From a checkpoint of a small class-conditioned spectrogram flow-matching model.
Model: 12.1M parameters, log mel input, arch dit, activation relu, moe soft, num experts 8, layers 14, width 256.
Training: adamw at rate 0.00093, 15200 steps, batches of 256.
Rows from block 5 of a small class-conditioned spectrogram flow-matching model, named by matrix and row number. Rows with one number within an expert belong to one neuron, the router's apart. Each number is 500 + 50 x the weight over its row's rms, rounded and kept within 0 to 999. All counts start at 0. Numbers have three digits each.
Before each expert's rows are labels from the 100 clips, of 14848 (inputs lightly noised), where the router gives the expert most weight on average: "responds to" is what is common among them. Only what is clearly more common there than usual is listed. The data: melodies that start on their tonic, played by one synthesised instrument. In brackets: how many of the 100.
# router: slot weights (model.blocks.5.mlp.router.weight, 16x256), inputs 0-51
# up: expert up (model.blocks.5.mlp.up, 8x128x256), inputs 0-51
# down: expert down (model.blocks.5.mlp.down, 8x256x128, transposed), outputs 0-51

# expert 4
responds to: the note F# (65); tonic: F# (39); tonic: F (28)
router.8:563559528531415498526501479573530542535505408498515497597433553465464514453477487455579462475454529545603473444513537546439525494393454526524473415534441562
router.9:515523475513492485427550453481494492472525613470502558452431544470610548489455483446558465514530444408402484469490431423473601481591537457561505551505454529
up.0:530495480492566497473516490486419515498550523503499509534380424443501478487464478495503645545501497487505450425498499576410410482535491511484453481541463539
down.0:505452509557538536462502486472497434540514434419509517457442506449488460525560506402516447498453458512523595614496526516595507499529454585447448579527421549
up.1:531477460563504448515460549496573569488481585558499467527573439506504482514524493420411488532482519426538372557543553412594451537454510486569494545496480542
down.1:508474529501491495500650597500428545538472576500485424512551495420443502479537448635446518503367502488413503436471500470572504507424446370545483495476475440
up.2:549480490464485511511435412501485540449492562569467498534485552413422438499495557482475499534574544552477615485500610499501531550491461471551493475503509498
down.2:501588491519472476537442449564501467536484541359535429516517533643497607496503445494452568468633545515491509552479507477517502568558556464517507491484497453
up.3:507513474498475505500570478570555498484566502552473553565512495532561576499499511485497529566492549498469448504529484494385450435505441509540504468538405536
down.3:420472497591424476524488454532520478535440482486561489459405499526539530422588487511496427464459498522412462547479517566519492492464506473486482545439359497
up.4:512448511494475495474426499500446505458426530473562620578436462545431502503431543499497517410508503462531512411499519571415487509513601476441607500383462504
down.4:487525517489503492419537536539506509502330560494465399592463474458472494466485440463585524441464493538507435468534577521349524451567461513547480491560529511
up.5:512461411463555570576542525450446501497573457548464389478506495552468541510494530501494492576498530419486529525502485472480445498479552536455482484542452513
down.5:515452422559497515501430563463512361490515552505445446565443486505456555459645412464557602492429506404482547483476490426515508537552498550501551475481466435
up.6:497491570536593534489488454371424435549510444489503515500475525481537419519510490504357440437591352504474469485384500474524564583559545503472487509490498425
down.6:461479509413452436511465552474522523505563436510541500487621438496532434529450545621506554473518493475529534541419496532496599501385507494492517513537509497
up.7:362496454492492564486522529477493501455525578512602566457533439566512477509468550413505508486562507472479595502453520559450503587476566445480521524454500520
down.7:568574501529512545451425563538546586534503323431472530507527508395434417538441486507556453450495492471502484500472579539438502484567487491467451469504610516
up.8:486481432478499535490532543491470428502522455533415540502522501601507506474468463562499504535583460565474405469427530380498615503497523562572469489425521467
down.8:477496449481559499491466504468508482600395429411468555519474499456503492568556532406526516533495460475515518541506494446456542520499485508491487540462568552
up.9:365536487515525632460534536480500500460513489485525553490498503499542583569525483429419510494523470447531641504485496515479478500524513512523457523487556515
down.9:486508549576515485405481477565551489486555474558459498488469577511499505491567502484410493420449456619416552492469493602540485576651494528447542525488483457
up.10:429469504523561464445544520417473470488468631472518534477465496523567548505521533420447396524539453380393498504473446418552524514652510394517484588499508494
down.10:575510469419502475555396429492453500534459420483462429491609524570557610471548497504437491510501514598343624448485473471523511500349550501485465522505479538
up.11:594542484477496462476493495438459494471509547565452462554550538505505485547494546383509509467503605505527504509547527444442440490482421546507466499522409491
down.11:548540429522474496542508502470454554502432411510465554374555539472381488533522508515470499560507552523370541406550520552529592459425522433496499503479556548
up.12:476501396469530537517474537465511510501521548493436531445452498453382548520407501565564460488463492457416531485483497507433483442508528474534444541531529488
down.12:480435467561477436494509555403492500396494465459496564529498434392601466421523453483562496480520572439522476461487477470488510475507474502444500498506541508
up.13:549530578469503496483528575482433492477490556476524584444436326500472500451517483539533548516508459368495454477513480439435509476530418486548486509528517533
down.13:486520446499514472469544611530546481444569460511488498348461490407455500527513528534440554446482518505507539515517496432500641442483481533549492492493540476
up.14:634482519501504443564510503460511510539417491585520665580513444503505521521480493518481530454468549359533485429502513502471542591484331472510525494494460520
down.14:502506585403558507527535460498418440522419548495515550486528537551524608441557483405449463543551516611524595439534505443497556560495526452483527471494498503

# expert 2
responds to: the note D# (72); tonic: D# (39); vibraphone-like (33); tonic: F (27)
router.4:548457523485538433494488544507462457587526437480566574505474422499355456453468507482483458499471448537536454493469497570486437503542503505485515505528441479
router.5:504470479537538440466460461554544539359526532528447518596517466421455324348485477437493496527496471520552491579438501522476443546427488480482464539518529440
up.0:472473499551506515479409535522486540497538443485515510466435512478488523516515494550527576616504543481334512524534523615461498384606468511431485579446566460
down.0:502475483502477451530425472463535531533501511435529522439466551541515459496597549520446535416488529526479485522531446472524510366496645520449533482419475504
up.1:599569466499563528617486489429525467479534535633477468544535482536496499504507476542464491402595578499504550523531577461536505466418513473468453434501492474
down.1:521498438487465549490452502458489542460405537455496528475504377558511459511422495521511507513528492500528581523554504488476557438648535607490481606469524609
up.2:511529501489491489478501471526435556499558417582463516491457520524499598517509547497547485467444582637484493477522550564484600367443519492555453421524388496
down.2:510495454498636530454488488538539508457396528471512431386491368602448439484483524388554492500565501540565518419490549500441429424448480530494485472520491457
up.3:529513481500584609494582441500475502531415530498497397511546501587505438475576543521498557535452609498473500472480507417517534483511482450502482455505498543
down.3:594602560423541479484499480499457563577483518437471512391513612488369548518469449482480460474498505430572481508478507439485411502495448450560482566476533500
up.4:540568562390564470486533648481475443479404467478501508538461503540473503488449477570491594496467544408510477461588544433499484482572405475521472517477496499
down.4:506569404515500461586459644489474566518573413446508449436536449393492470558440533549559525505485576482448518509500483378396519487546527441409560496517577517
up.5:445492410502454507584438522496432540444477468441520345662587646444464407533509524403497403489502514450563513496427505574512497555461482495438499512526514499
down.5:496482507479562484440486492500498439455437540506348487384394507514569510375500498510453478468500431502450480450585510465499512428495506515520490483491548552
up.6:495453467503550493488586532498515483500460464511499473556502564563508538496483516535503520582504512475497434548579553464456543420510447530506566559470530387
down.6:465524470549534512496505440596539495518487500452467473581527429528501409529483492528532494460437460364482395495448433443549606511475447467569620494512444530
up.7:477526535563587533489638472469576462546601579498476550461432500512602568622400561512575499488468475461377459562542500514511506420564537495420497559499476523
down.7:454473471538468435490400506406496552487488445617504460508601505524541489463462524491583477504504578513480483495535595481471644537353514499501444423520511571
up.8:408471480440421497539507504331441522487508457571614479490594368499505494430489544413391474450487542475521553499494458518512493619464495491471505470484393445
down.8:502478483508513538566465502492430544452559509546537424443544505514521442495484565468556527543524531508515548463497378392519467439505497498534494435500533472
up.9:520528531512564556529574539439513442474411459487547493484574558511599548539474505470421571438497491418478594431565523523535517537527404382557529547474525512
down.9:447531539489600507505418494461561550499528467538535522390479464476551516493503571497455516498467496507535499513530507511540506587537624509341520471466529506
up.10:531479516559449559494463550469521552478445401515558571520533519541511482491542558579445520524526436486519540578527508481542504551366452419440541468498504472
down.10:502500530482534500513534591502501485436450494489445454398499488423448456380499411461467517477494484535543547442516442491496493439542565544508546424450522509
up.11:440448467535609502560503482461501594492459401491528524491658602446435510511512443419422412504501416442533488514514548490535430574533492523536476533545503503
down.11:499546505561498506527517521584483408439432492509472494576491414512516499463550447536521488525421446480476522543497509497608483531495519483458531408431483472
up.12:426438479602403497501564578522520562510506465514496504502500500500480516582507467481477416515490512462501501402574634613504471488532489502572416539539549499
down.12:447564487553553489554494535428510511509456514464563481493509498540485472503570458489537504446504472491455443540581527375514553485533495489599520471485469502
up.13:434507428515647509475466528566505508529558451520513478524490651448486527636487443599504567494480509564445475548522491562503502517515510523431472582584588561
down.13:553554447502505503490498498525440551563386486479481467492512458474499546457462432584485531567427502505520419338593586459453478508494409512561501444506548496
up.14:463563481507517559494573509481526506544512514461597492510729512528503533497503553506415548455519473457487538554506498504606515555504519567526478535466539514
down.14:451487540593503501468501500576501451524513497544489499525501513505515340541510462598459421492467462527470426534499504507492555584520450490500496518506428462

# expert 7
responds to: square lead (34); organ-like (25)
router.14:460504495447479474475503421553572506540507502453471460559484487453488443527471596563510499405472533560504458487491536566530522538458585508377707502539524592
router.15:498460481563565511564520543518519520524542379636480516572530506584466466550487544386562482477504504588556506500513525541537536534429486569552476466445534505
up.0:413493436575569504533371509491449538442425534585451539533499526558451454486457550412504524505458490531503421463484495493496521442464543379499478502518439521
down.0:488530519558547579510595431498510544461479482570500528514470455484523501485500484521534483382526515520398462453492506459511542510440405479603542440530542535
up.1:482480505538477489494544553457477479522495421570497494540557414475560446467467496506489520546560453463560600519538581500512503514443421450561476457503595498
down.1:505515505492477506555485528501425448582395431575501523473564517511461553548528486486592496599492456468467575500492471419488499536448462525490465496508484469
up.2:547482463553525562521501538481467490457437477522506522541462526436481521522533483525496459538504454627457608550425555590509581471498465439468477522480567469
down.2:473478500489510425535445489574507437498452453518527490458541674510525505486555477485455524597534494466618536509456471534592448479535602572464515520547516536
up.3:410530496500536465464619473505545482538645477499538534574447494505497370484467457521499524500558472486498493491521490398549404467490465508546444435478416527
down.3:521597487487484488526463508531497533498580500444503461440531553497413426497535443451492532519581536453526613505493537495477496519579548505490509489504474518
up.4:498490574340534491493463535530498554466575459500519480527493519479390445517524517553523520470440386580468432503367559549404500493579380553449531521468466428
down.4:558553498495555521537499440462456516468424399410435551567485455549518504505485540552432443460447491539495367491486407439521485522501512531450466500436532511
up.5:504502467534505488493582555459494498498548498443488494545438597491454393467591502533562528537630531493415535524567551340489485515430527503545484513534506500
down.5:620506493538510513498487497547481522508519515569504496363533337511391417463540501592525486592395462476451407541476518524492453477430500542431496505481489485
up.6:434525541492638444546553467563501489485491544499487512425496478500450582507539489474509509499499575538515457423510580485524537484535486501496475455529423501
down.6:537501385518491564519529483493540594496536440511475548658461537526547544551459444432493498533473464526519481454461503507488671502519468451506489549477542514
up.7:506532499442502535524436440537549521531574523491438545464460470570478470575508406585524532462448534474523474550611468452477543471482496494501471487557501531
down.7:542500506544456443453549560570501480423471499562491463527496529549510536466512528601569494411450568586537538475491503540501514504529486535477482522538415325
up.8:519514515520503439500460460510489442520478479575474442552502443440542563517484492526529588523407513519499532461592436566473401420517537515526516501499518466
down.8:466496510498494508491516495541439470495478545503483492487458470514466443455536500614457494474524498509510483481477538497506500524621502460519533503661504514
up.9:481511524489495518514560467515501454494568526544478471498469690523504428517533524497578552442436532598557497580525558538471615468431490420472512519467474448
down.9:428493477422548441493550535509468503501532519486533488479428434523519454444491501509503489459494519552494559525485500437557467485464497610495510470516527413
up.10:395518494564503481478506509536479622528569425483453520447465675440439525471514525558562512511470448514474535517470413538489569478508489540562503532496500540
down.10:361500505483505511476517465581550574505405525445488494472468584465553516428475504621446477448466482577508490455489456619458529477498503577523456467454520507
up.11:447496452483460552492568492576586518488396566490485495463393419580568508511554508530484473551506564507547483464579518475360412378498499350494466436496509467
down.11:642489478493440553534421506480496616503517492483525567498557406507499405523466474471441482497503585463521522548448474389501403439515557437438513498546400497
up.12:539525605403483554513498550518455501544396471422538490492397500562439548536518489521526529517486497432386499431433504484418507397595372524479494528504454504
down.12:563540426484550472495508466375458476483409526509539509487548476455447483449604491475536495411447475526436479484536468478546597533541482562481514516479533512
up.13:416539462488477475485465524481515506398590384495524506510539588488439503505445500507456470443472483582534490491471439522513517518467499583498502510514438498
down.13:567548509487497467557549546529503527547508500510496557468499488490392516534457495612503540493492503525501505443547487411495501436466522483499524517479538501
up.14:493501416435449457557492496546406478490507413554424527554544445477554561520565465576658608504382517506455458499553512476455516389530439464437499590502482527
down.14:532580489509541496482511481634482627505418542509424532412507528447559479474485509573421495536449482533421504474517435537511672495503486504532535430590410420

# expert 1
responds to: staccato (61)
router.2:432451496472525543508473485511479502461457550467482507524587648579515631485507538484494482456565561482466594462503499512483547501459490558504521494451493504
router.3:459543472451498430484467483602433477504558509493513441367513496546474535516515492493498431446487513517548464436552561539559576452549456572489568410534508469
up.0:579558488595534492445538466540580570548536535478556491513474527443440470538489466461502505525476491537446447422533492429465469446594466462548414444515445496
down.0:458462545506483525507527604406487518412594476539512512433511498544504434482459493391534524550491506497425523462515535415467521399425499534505582511502465503
up.1:495497484387451490452497503483494458430507491559491507490506547547535510488496550467544471504461440501496456404425417446427499523526458498464512448497421495
down.1:371484530502429532406426441415513449523488480528561512439490550556505551460555499360563496480455521500607519560641503491427501452548474531522512543507522510
up.2:562467497507478552469504554508526377514486514507520467500492555548464487466532497488543552513565521533459568524490531581487667478498467412510494535486577489
down.2:568461449461551454517503500465517521487506559455508545529492487463426454485496420490530508468496523484482588498461489489473560570507481523401612502516500480
up.3:533533469497531562501521494496516565508456498486500514429462475484470572516534473480453564523492508439487490431540458492486365482591483392516479493543424454
down.3:549554492497497510505460468536529453428642546523510501397544546605500461461499491471498482509453557485477557502498558495538473433445504616547547513517469565
up.4:476545450571444427493519525509409509504607414505484501505455432501423436480480528472462472552553350409570547491468469505485543507489584561553496486581442511
down.4:555428510444476463423422470560518446583490574532472482518501481442505418459527496501450500477566439540431513562568498440508467479435502454504452491480505531
up.5:470468566482558502514487482495505469454536368420469593497502407452555486473590505491447497494501447450450486446499482536511496516553495483387555511478591492
down.5:526484529509499506410524452652453556537600544490447513375464544404549560465445497525594397506474513587421520498554491451499487436484405503540497455488571556
up.6:469427471603500543475462607484546548461479487446609597464489467483457492540558489481501536517462429497466593346457423511495525554512459483508499564526681511
down.6:458531490462489521606517501392470483556379489443493591533461501401512464459407514457626516504466428478554555513506450483489488457473464584513421457517632559
up.7:543517504507507516528503494502571469568493536492480569577468519517480488476480558444514508533520460452456481536524508405476418534454469479425526505494394472
down.7:500493488535579532533458536568500436518388568493513496358541427510479522502586523452551532475558485481471538440448599552439501492446526503528429499482603509
up.8:552431485496522639546517517578547505517543536535518440554503464506485443464503535484555491446495555491478521503470518538423529416495479410502458533509501528
down.8:476550478490500412500459495414515542469516510526554557499506506480507459442496501506560440470502501463525565441543444411477563397543501488492568491490339517
up.9:475518535497412455572525471537491461504448372568507496634508576506570433538496544544588508501382509537507470503571432419472480514430541484505551503528490512
down.9:514423504493503490542486458510415451619437441486535452502537326481500537523502449569541516505482430491518511442484364443549466566522600508564571502488483535
up.10:484572530541477621507496529501490558425495550524466542490515528476552485546491441461406508454446499499566502467560456530518548569497496497563433430519465543
down.10:498516435544467466582581509525553501576528477438499453480519488504498471548464490470350500480535525533503524513499467479451489449483486487448516492401512477
up.11:531550526513487498507533527467447529495502459659590514469552462531461479487434521496503510484617554529496465350509527507416502517457489488479500431466367503
down.11:489526560466507435517499564497471497489431517562496511528500550508535507501559492498485510529491547538541432498480559450571457532524495553464508470478340532
up.12:491585511470495538482694494437558519500482461473508569512534474426568481573489498458437528482477456523497511407499447494447466548487512478565463500533492626
down.12:568418488491550521474438423458509572446534490596463542533486460520492347531485521461466484495553401430568522499522525532473560543548506432579516487389557491
up.13:553495465436564508501496487469448595485499482621505540536457362483543490501520548557496451510425509533562517498526463440467469505551494500528504578453503514
down.13:496555530492481561515521506495492559445575543637527589493498446512422391498441478503457505500553480485480530555584598498492614490502496409496631465475529532
up.14:430430574544440523528486558519477512468500519476480443583549533588554437537523506441515558591543496554503536483428516496503469486476455468500478448476560455
down.14:581494467502561424532516536447499479512533507554553470428550507485520510468584459504492447502464487394506617459514459507557440515462529506489527441503482529

# expert 0
responds to: the note C (79); tonic: C (54)
router.0:484570467504480585550581567449456544511596601501557478466489429534523442609468535453540509521491486439321453481535490574478559512499512484630454497512455491
router.1:433494462456490580505549522424506548486422518538502530515438541483557614573458446603531433506461383434519501536545450529461458526428520515443458490555492504
up.0:539510518508533584510498480493547447501498556473475594494590521383510593498563457462554503501493557462542441555573447446515510592499371421570501499473478532
down.0:472486488498486549587571585478476476503606546503590474530575420404503399551494569406601542469438496531569605451393439450483612496413486407457496463545523448
up.1:620557434492458440472463484460531556505500464500429450512512514464556474483447507460479501463601516673502449584493602494502512528469543477525472530499446492
down.1:438459597495499562458507513555497459487557603511477456473578539536402493529555531510509503395501503430519462537409485496496406494391510573585545496451397454
up.2:525516533443474504496489471527494495465521500559393447524435500539574532452533484530563588544544551551518499485520606459491524478502518463494493501494537549
down.2:538538565499424506410500491495529515577548391485401531472458491489478429464490528471475503489534487484524382536562488439435515515441516502513487586508496476
up.3:593424513555532528492464512574494590456458497538523517581561495507524555527469481582476507516446509476534539486511594481530509511579423437479499476479580535
down.3:436508559557543424512563531472522446587555516497452540511438583431513470472493527443470509496509425471497508513441464552463494519523520535478408439548491510
up.4:396574446448609468407541506503501498468538514514536500418487546531494453446424541442501425537488501529612511463462519432506559587492477496485570513519535491
down.4:535472528496496572432551502523566448497512513503508568546367410471482431565427531614480488513450502447610499527526495582417512511479445519463457508524588474
up.5:438502528444563465526494461531513459467548460494471476476451568501483503503554515469523503486480562479539451512493540485499473522494512478499507599522515505
down.5:549567515436481495476618517359501493535467490452491591423472444450449506498519460541468523497495534450537408485528464502489491462387487483510464584494522440
up.6:578529447497488519471477445488465507503481500542467450484505650410551476519421522546496476523583431627471504511471462505520526508537591523474500503479459488
down.6:396512488502521537536561428454547469497528603430545526530472441530517473536457423528498480461501481291531462551515466547579432512496505442486452510511536502
up.7:607507498420428505477519489467509510514429369502498447501384620445497602479501473518423481398585530642546510486469498493510538503466530494446545418477522493
down.7:449504573510498609535509491410510424454502594468509547433557464505495535512562510498441468494513542419581478501490489458464448421573546474548509528537457500
up.8:573382518502559460530446486534502586544509558489478625510561481422453551490537489534487548524412499534573417582521444420514554547521388461513543495542538540
down.8:516594531511459528479475505521455434504476436453470505594461496547502503448447475500486530554492506541601560457565501522469538593429494463450490501521454429
up.9:514503534501496416462504414513528392559388472471525489493483528534494592502514459492522474439504500591481404462483571495578530404512484511448523557438522501
down.9:497490481523478487447570506542495497492510473500425495518470488499456511406457422535405408436482523514483502511469549529383502530483520503483553502501547559
up.10:490486546466498413505389471528517495552503499462481467470496558510365481454560509502497427485481577594569456549502483512559601441449500578461479443552531575
down.10:518488539429456504512449559463494422447444447467424580445493490507523557440531531529414472545498590558436483475497543444468499453477479502493509585559525457
up.11:475460556532480481436391553490425507409448532536432591428497496463537539486504461559439472479493482478573461501530449530577552501699532529506517533473502562
down.11:436612554585532510455530499537519418503419412438512587560448549519452532442558430513442506592484476673488490499437539507475518516531546521376555522508448511
up.12:573419519437500430461404497514506485489485455448602536530529551462411528495513499492482510487519531579547535520517558485566437481478495479453544449515549500
down.12:499577503447426480487497545504499390499376438496473462416523448524477512377459458540431518602527484513486503497511496446488377473470573549442462479570518539
up.13:502561477401449495397487505427458438500507627540483502536444460527493533498468546463495515487551501485532420481418501472520495495461405415493500489479499536
down.13:526457477417515501503542540497517500500502447485447485521430588448473444502481520525500496450468364460616414485477496524507426535512520553485429480551542414
up.14:480514469552512479493501470530610481556496493492555571539472433530384456525449498428449504509482477548563497514511541516492438517441496562503518465507535500
down.14:501496521402558454472521621493460426470541551438476506486433557474483437526455525466570535419486493455501542493507480499540356532601506494438455514495545488

# expert 6
responds to: staccato (82); sine tone (39); bass guitar-like (25)
router.12:506456516498578442444524464497514540499484437505516517672503508476492533521515537528505488458502508533421475499539538492544420489564501464469500562566511458
router.13:527530494464536499490527531441481505421486464496579503442556502550478541450522494374371492513565556502504522487536572502517530518566469469437497482443475479
up.0:430428448417474524499577441484444448446500569519483449491555582495640505510489457489504440512640534500468492449506436432381474543518543485518493499472550502
down.0:518457515489549414482487488481507462519474475466549471488511452451593494457604455458505454427500567497518570520487541442553410512434496530498482430505503468
up.1:449536518380515493485501499478490337513557487434623502341412548511440508469494471533533506488586530552501497460439503513502516499463486514450485448498484496
down.1:473496460492536496514535479498500481475439535538528534673435449416444520512540462487493524478493481500496525516517537451580555512496487492501580447476490498
up.2:491477505595553506500480524548398579489497487567490487513508548472501419470495499482493490531478486562524391482467520499473489470548593504534501413511530508
down.2:556435524533515626497599515488490456500521475471589497518497481476531433509533495539609521467495501458481573489497523539494457512425539427475527462498499476
up.3:465545450443379461520469537523508501408547477501488430474493498455468489550469421420521498536517545591467392502470422535455509498483408545488490513537415507
down.3:550456573513517528503628514405502511538534485498561514424345495384472529521524491465480470492454461481497614516564521495537435454505425478518496420473509454
up.4:533433605496490549483508547461405517447575414543475505493479505564511383505483501594394489471669429535513608459412579500547501528472448465525504529502501457
down.4:437501555489399511541527471469508500481523547478527498588533427500502418438512511444488528501565548527554583515502536493466359481475523406499504468509488453
up.5:535512545504503473491541425496516527446499504508510495564459417458635468485470469617587558519507543510576456450533578402416396484506453480498518507432461397
down.5:474404546536441497499520525479435559517508564485503476452545570484474323501515521558511454528499636401496428540370480510505477519529499466428554526499498445
up.6:472544504503503505508543470525621581618557457512502520545561456446581500523526512552553531444389543417512493453494482502555526493494498559450497477406522564
down.6:583547492528489453474524427508451487488475499543521501583532456554559607444461486521536376526468434631500492483519463537501497512619551498396530498462544465
up.7:495479478532421479477428520443437499422475506551460549439551582518482490499512458549480498544615490488477585429487586505488565530464344411503506650418506488
down.7:500483476467576491463504524513523539424545502584475540548533290459425516464499504382457505469526412468379484496474495500548524560456501447504580451441518589
up.8:481468571611605460622455427540491545517472473452487488495569491447564503459506467443414489518492514512455555594560514542559514408513600532501489557527475431
down.8:494469512485495502458521442461500471558587508444600450457556502481503552502510492546580475470507397472514536500537563545482496463492441444537520520578481485
up.9:403479582484671499530482496466415505353575548473501439505521531554441531483432488498547490520534482443489510504488470565440499479593442490448493558501468437
down.9:557469532466475556525469501520538480475445319634522593506555509481478562543581453459457590567500502490482564514557499503496505495343442480588501505515493516
up.10:545419546444465413519490501499484444592515423529428477486457524618529433522467465626507486569552353527548481463420518456502530450445546596518528490489491515
down.10:561497435503486496529501523464505486549450511461541557541513445491450613445514486497520561505465522433544493481544509477451510465448477443527466458476538517
up.11:501491548609532621589474543468471593408577484507500505500474507512552384457490566434501504563474493467527514500492423407483502388507493468500500436485486500
down.11:579482525499506525500576577575557522452484442612405542508542509585521452500500500457493500495500465505402526500479450526462442500500517504480464368500576499
up.12:502517395504555478516442465546430579435542528496454442547435560499366508505525481562450466541461562500474467456503505431376440436510531503506497473587501480
down.12:559373482465537512578534559374456565502477442529467463493509462481500476618446541500548502503444598506371505490456508489487485577506490443522441521640469487
up.13:520481484586502496479504498547490517507530511526513513531480590503546503501563437495499530561500448577439505459514509559498498454592494496564475512442530473
down.13:595442502520525493503545502484539500437582461598509501463479473507528505588499438542440481494499462509493571507524496401587566514466491537582500493461511528
up.14:414516433502457517480479526493599555423507553475454428518521525452505512474564565420474426501425546521527535583499413508499524443496496553518539431517500420
down.14:494506493492557488490430408459581470465494460489457487457482566477501654502489477478499516437484488460500565469475483500515539599510493452554557505557499577

# expert 5
responds to: the note B (70); tonic: B (47)
router.10:482477480503499491467422470470437498477523426465473507573454496463526554479519504454560523518552456506384544559484538494452398485598450625477497570436538456
router.11:475500502516465505551630492387489425507581429580506450571522479542635477501542496534548527470539551594421486525551538455500451538372501461500484503517443520
up.0:493559457546596494469493545511461519460510448555480598459437496404519431530468499498484503489479362498352435484529498584486434434550527589559480543506446547
down.0:493429513453500494482490499534471441554582614452463470409357507553574509435526505496495496386577487552502582546526495566547350482428591486566443491520438535
up.1:496528493485514452450490481518465485416353552518517508443510504374506498533528495530554463504483530443496410378464533509511525419536571530478514499474469524
down.1:464484531446549533528524531597518486578483453529468533538440546522444561551501463479423550486534486501445457523445497485450491551465488506618572525480475505
up.2:541460502554510435494457475490477586363423645595458510486522440395422388472516500447404519535488517490637421571495524509594423514470558492510497587554527499
down.2:470571568499438494485506517370538504422598557529537498389521555459460623488512544567417559499491514445438574462482452525526490428467446448482483494488501538
up.3:494483528583516503462575513493555608551453618458457558401444386355455500516559478477470476545395556414478437474506460534520431523499474495493493543500523599
down.3:571509443540431499498485572582473545555584419428465494548551568523599518451467524543449424460442524609473561501487450574528469527485459501457482563468431495
up.4:562547555527508513489501452537552514482594597505435495421475526486473531503487439521343515544476491433524501500462520501431499435416502524574479524532502514
down.4:510507471434452479475423485466549567549515378538431549477517583557478428534414514477523421467544495517455486514480631484445497509573526558546495517534503486
up.5:472450468505545552472503500496522452496514552520499476581521451486549500520510516535502517498432496424504494502466508453507529514470479495539482529419484460
down.5:525491441521490490525477460470497467478393617488468478549506484487508485502568524569534471503562497471545405441502547425595555512538497460551522466501456561
up.6:563494477457545520548507502495460527517429531572463498528452441568468498506504490529523491475517478511507469510434508490545571551463475489512460442491503485
down.6:410439504535522486464492596504462426456417474492498380574454465374406422462491492427512554470506467612544533521533530491468532559501416488471458436551484529
up.7:607494385477492474470479476481589511479526474569538460496491447501500530500447576548422497470496443472541537625484582518552479501480488619410503496437558434
down.7:462503604575557535549496416568554580561539522492505492568531444588500390506508555479442435539530585461537473540474444463578392518483549486522469416472468506
up.8:535542500490562479493536567470463537474453449585553485440521590546535443468439535516466400524499503587553557492493569528530546504498481415483507446519441440
down.8:521488539454558439488537586506482563496511456551437501549503404474395466511441455391496580528623494537501507475505592453514498475495513539472547523459480612
up.9:451512514500478489515446495440465537521448484455551570517500465499455503513451484421520486522470428391508529405502495469476500607533483565550525520405489477
down.9:619495431533534540528506404430533509469611441524514585392497500488502502497525533591451472544490496524492504534534467519545460510466525463479517506457467502
up.10:554504513533534557504553503493418523522385474598555486535449436477577407506523508584522516461569442497505498493456542442518472447489500354572482532499472467
down.10:479481504521464446473459522453536488508579506512522382685547448538488471459459516405465517472562559547498547470510556489482501435464468569437507469471527526
up.11:441477520591544430528494489494513556439447588517531501448521431422495365440576455370447588570481489429608427534515505499564375476477583429545413559556544561
down.11:426518513496504501512505537548488460520460536504503511491534504493549621445537508483492499568494515378419468448411446490442495512519468484511487479505489496
up.12:612456430509510531471633535478592476506419563456471478444611527509418455493471517487439512467512596619501448581478467441608478572500507430528535394530474475
down.12:409548560495495561535516510529524465519442489496469500512400525536428391555564499478613546554629447361540532519467560525506412513481602571459483411479491480
up.13:582457378494556579496610499435498539483483545468520487538518471506525518512494505514526452535490527429508596604527473493577509588490526453509466422489573474
down.13:453519489584527442605532521477593516531448460499538527443478487450543397493584527487469510491393522434548493659452457565562504396485481605461447470512428495
up.14:466451531548556560463468580478499575525509528511485574462514496469494432508527428441472449535489519343590475452456456497429403491431498570543517539558498539
down.14:464566542466538479553450540551499478498484501489499577463591580552488519519563517449448582561485532488484518491436496489527584447517528458564478501486476474